A small image classifier, trained from scratch: arch swin.
Rows from block 3 of a small image classifier, named by matrix and row number. Rows with one number within an expert belong to one neuron, the router's apart. Each number is 500 + 40 x the weight over its row's rms, rounded and kept within 0 to 999. All counts start at 0. Numbers have three digits each.
Before each expert's rows are labels from the 100 images, of 14848, where the router gives the expert most weight on average: "lies over" is the class under the peak; "colour at peak" is the nearest of a few named colours to the mean colour under the peak. Only what is clearly more common there than usual is listed. The data: rendered made-up planets.
# router: router (model.blocks.3.mlp.router.weight, 32x160), inputs 0-159
# up: expert up (model.blocks.3.mlp.up, 32x80x160), inputs 0-159
# down: expert down (model.blocks.3.mlp.down, 32x160x80, transposed), outputs 0-159

# expert 17
lies over: planet
colour at peak: grey; pink
router.17:477527456539587464508502498443524501451469527475569447452536490475541540471566582484481502458521439446488489471534491591523482487486468541445511535524492526436514570504525507456466486561455509535532512556450499501473473449501497504559479515517523506497432478407490423548510549528455457473624501548459448531459485482538531509555476507506461527489440552471498461404450536504510461560504400530518485507525488512496420476471429528531573555452575467514514508533530511473472502466521506
up.52:500530436582547493492469457453500500449480517455520429489599498536526500473502500529490451498499500449500497465476500500513410477500500499473526500533500527442591500548570542475453471412481501504498553582474431501497500502465387503530504474518536501490499439493500494555527570500380499589517485542433491528498450551500573500522498500516543549461442500500524445422487494568501519531529441495584501529541496516500468571499500485497555573500515501467468476522451489488500456456412435
down.52:457449499499461480500504496493541500505498516537498499508485482498513500500500500505467510515503506507506498460499500562481501500553500500500497507488497500505501521500531499497501500573505502500501507498500501500506502500538500490500574495500499498545454504480500613454500500500505425485216519500486500499495501436521495401707499500504499496609500502500498511531500501497494479498500611577500500500481636498503492483445495475504519496500493505500498507499509501536507499502531508

# expert 16
lies over: planet
colour at peak: white
router.16:480477449502582522473465476529481466421437431520547530457526494378520450514546508484543525482509478456527465503539535467476508499457510454537534485500512541458441466515497541509483446456495472557512520515478494447515522517517451543487500502468530480508503494496484411495617531462363494514618484522511418543490488502478564517505486516488508521527478484521486454427401492526486492509554507489496453435536426476474450522484496531494481552436445525546584577535493526506493507454446487
up.56:500499500592843500500500500500500500500500500500500500500500500500500500500500500500500500500500500500501500500500500500500500500500500500500500500500500500500500500500627561500500500500500500523500500500500500500500500500500500500513500500500500500500500500500500500565500500500322500500500500500500501500500500500500500500500500500500500500500309501500500500500500500500500500500500406500500500500500501500500500659500471500500541500500500500500500500500500500501500500500500500
down.56:500500500500500500500500500499500500500500500500500434500500499499500500500500500503499501500500500500503500500500500500499321500693500500500500500500500500500500500500500500500500500500500500500500500500499500500500501500500501499501500498500500500500500500500467676500500500668500500500274500500501498500500500500499500500500500500500500500500528500500500500500500501500500500500501500500500500500500692500500499499500500500500500500500500500500500500500500500500683500500499500

# expert 22
lies over: moon
colour at peak: brown; grey
router.22:457574419573533522511492467500550533485521549526512434498555462495548464487518549522428502468553490472475541529501508474537457477483510543479551537485532490439531516537527515471508477486533502476476562496436497485494471513444465507563513482522529458455532476553506432586528502488485574548557501484485525506455534583453529457553538492580592490519419504564526463470502468482550491504508440472525550568579448489498602580459517481514529434513526515394501446465512527487506504466507436
up.5:498500491527537490268501498396504500490332531500516492455513479503500497488600508514500495524501497498534500422498470510504437499572489517516502507511497519500553501571626499495498501500500561499504504498501430560503500503543456505500501462557556500496437491502500500501502499497501420500410500500472500502498499501502500471507504476506504525504479500466500500500511500516500390444502500496576501505504504500558504500500482481498505645495556500500463498489501500540511493500443500
down.5:505403552482390486499457492500481453501500499471498577499501496502498546576501501500500485504500499502515500476501502537500506500502500500500498500400583498509500496490466499525501509540510501496502475499541501500497505540515506464500511505500493500525500500502463672494476490496514500510282515500502502500501477425514492448500481496500484485505574499488496500505532508496507514534496597504497495499325679483500497466500405505500481500499484500499497516496504499500491496522514502

# expert 13
lies over: planet
colour at peak: brown
router.13:488494479542549492520562429478513553497511521437437441543462536509546573422443522527569546526434489513523427510520481567451470490510397474489525451566483472519513558506541522439480540489567544557570550529481527496467529522459477500545487535477460575498532450428491506532514521572472550483506523534461428507538499514527464512523540496512522580433473435497514548459446455554464492480498460549486507467517528529533482537533453438543586506510509508536483502443478531446484527480487592
up.33:500500500500500500500500500500500500500500500500500500500500500500500500500500500500500500500500500500500500500500500500500500500500500500500500500500500500500500500500500500500500500500500500500500500500500500500500500500500500500500500500500500500500500500500500500500500500500500500500500500500500500500500500500500500500500500500500500500500500500500500500500500500500500500500500500999500500500500500500500500500500500500500500500500500500500500500500500500500500500500500500
down.33:500500500500500546500500500500500500500500500500500500500500500500500500500500500500500500500000500500500500500500500500500500500500500500500500500500500500500500500500500500500500500500500500500500500500500500500500500500500500500500500500500500500500500500500500500500500500500500500500500500500500505500500500500500500500500500500500500500500500500500500500500500500500500500500500500500500500500500500500500500500452500500500500500500500500500500500500500532500500500500500500

# expert 25
lies over: planet
colour at peak: grey; pink
router.25:501608495481530474493469489555505460539504515461545443494491500489510472468490505457505526523517495475527430465458437468555445517447505505506540597497517494492436480475566510533437421450499457508503529548512458399445521488528495521496452511451549466554565521460525444502510518526476442483564536513463546436402533552535541537522439569504530520493458454468425517479483597480518510450567464501537470444461424440466467491481479558529460533485515479522535488512455539505583503453488452
up.16:500500500500500500500500500500500500500500500500500500500500500500500500500000500500500500500500500500500500500500500500500500500500500500500500500500500500500500500500500500500500500500500500500500500500500500500500500500500500500500500500500500500500500500500500500500500500500500500500500500500500500500500500500500500500500500500500500500500500500500500500500500500500500500500500500500500500500500500500500500500500500500500500500500500500500500500500500500500500500500500500
down.16:500500999500500500500500500500500500500500500500500500500500500500500500500500500500500500500500500500500500500500500500500500500500500500500500500500500500500500500500500500500500500500500500500500500500500500500500500500500500500500500500500500500500500500500500500500500500500500500500500500500500500500500500500500500500500500500500500500500500500500500500500500500500500500500500500500500500500500500500500500500500500500500500500500500500500500500500500500500500500500500500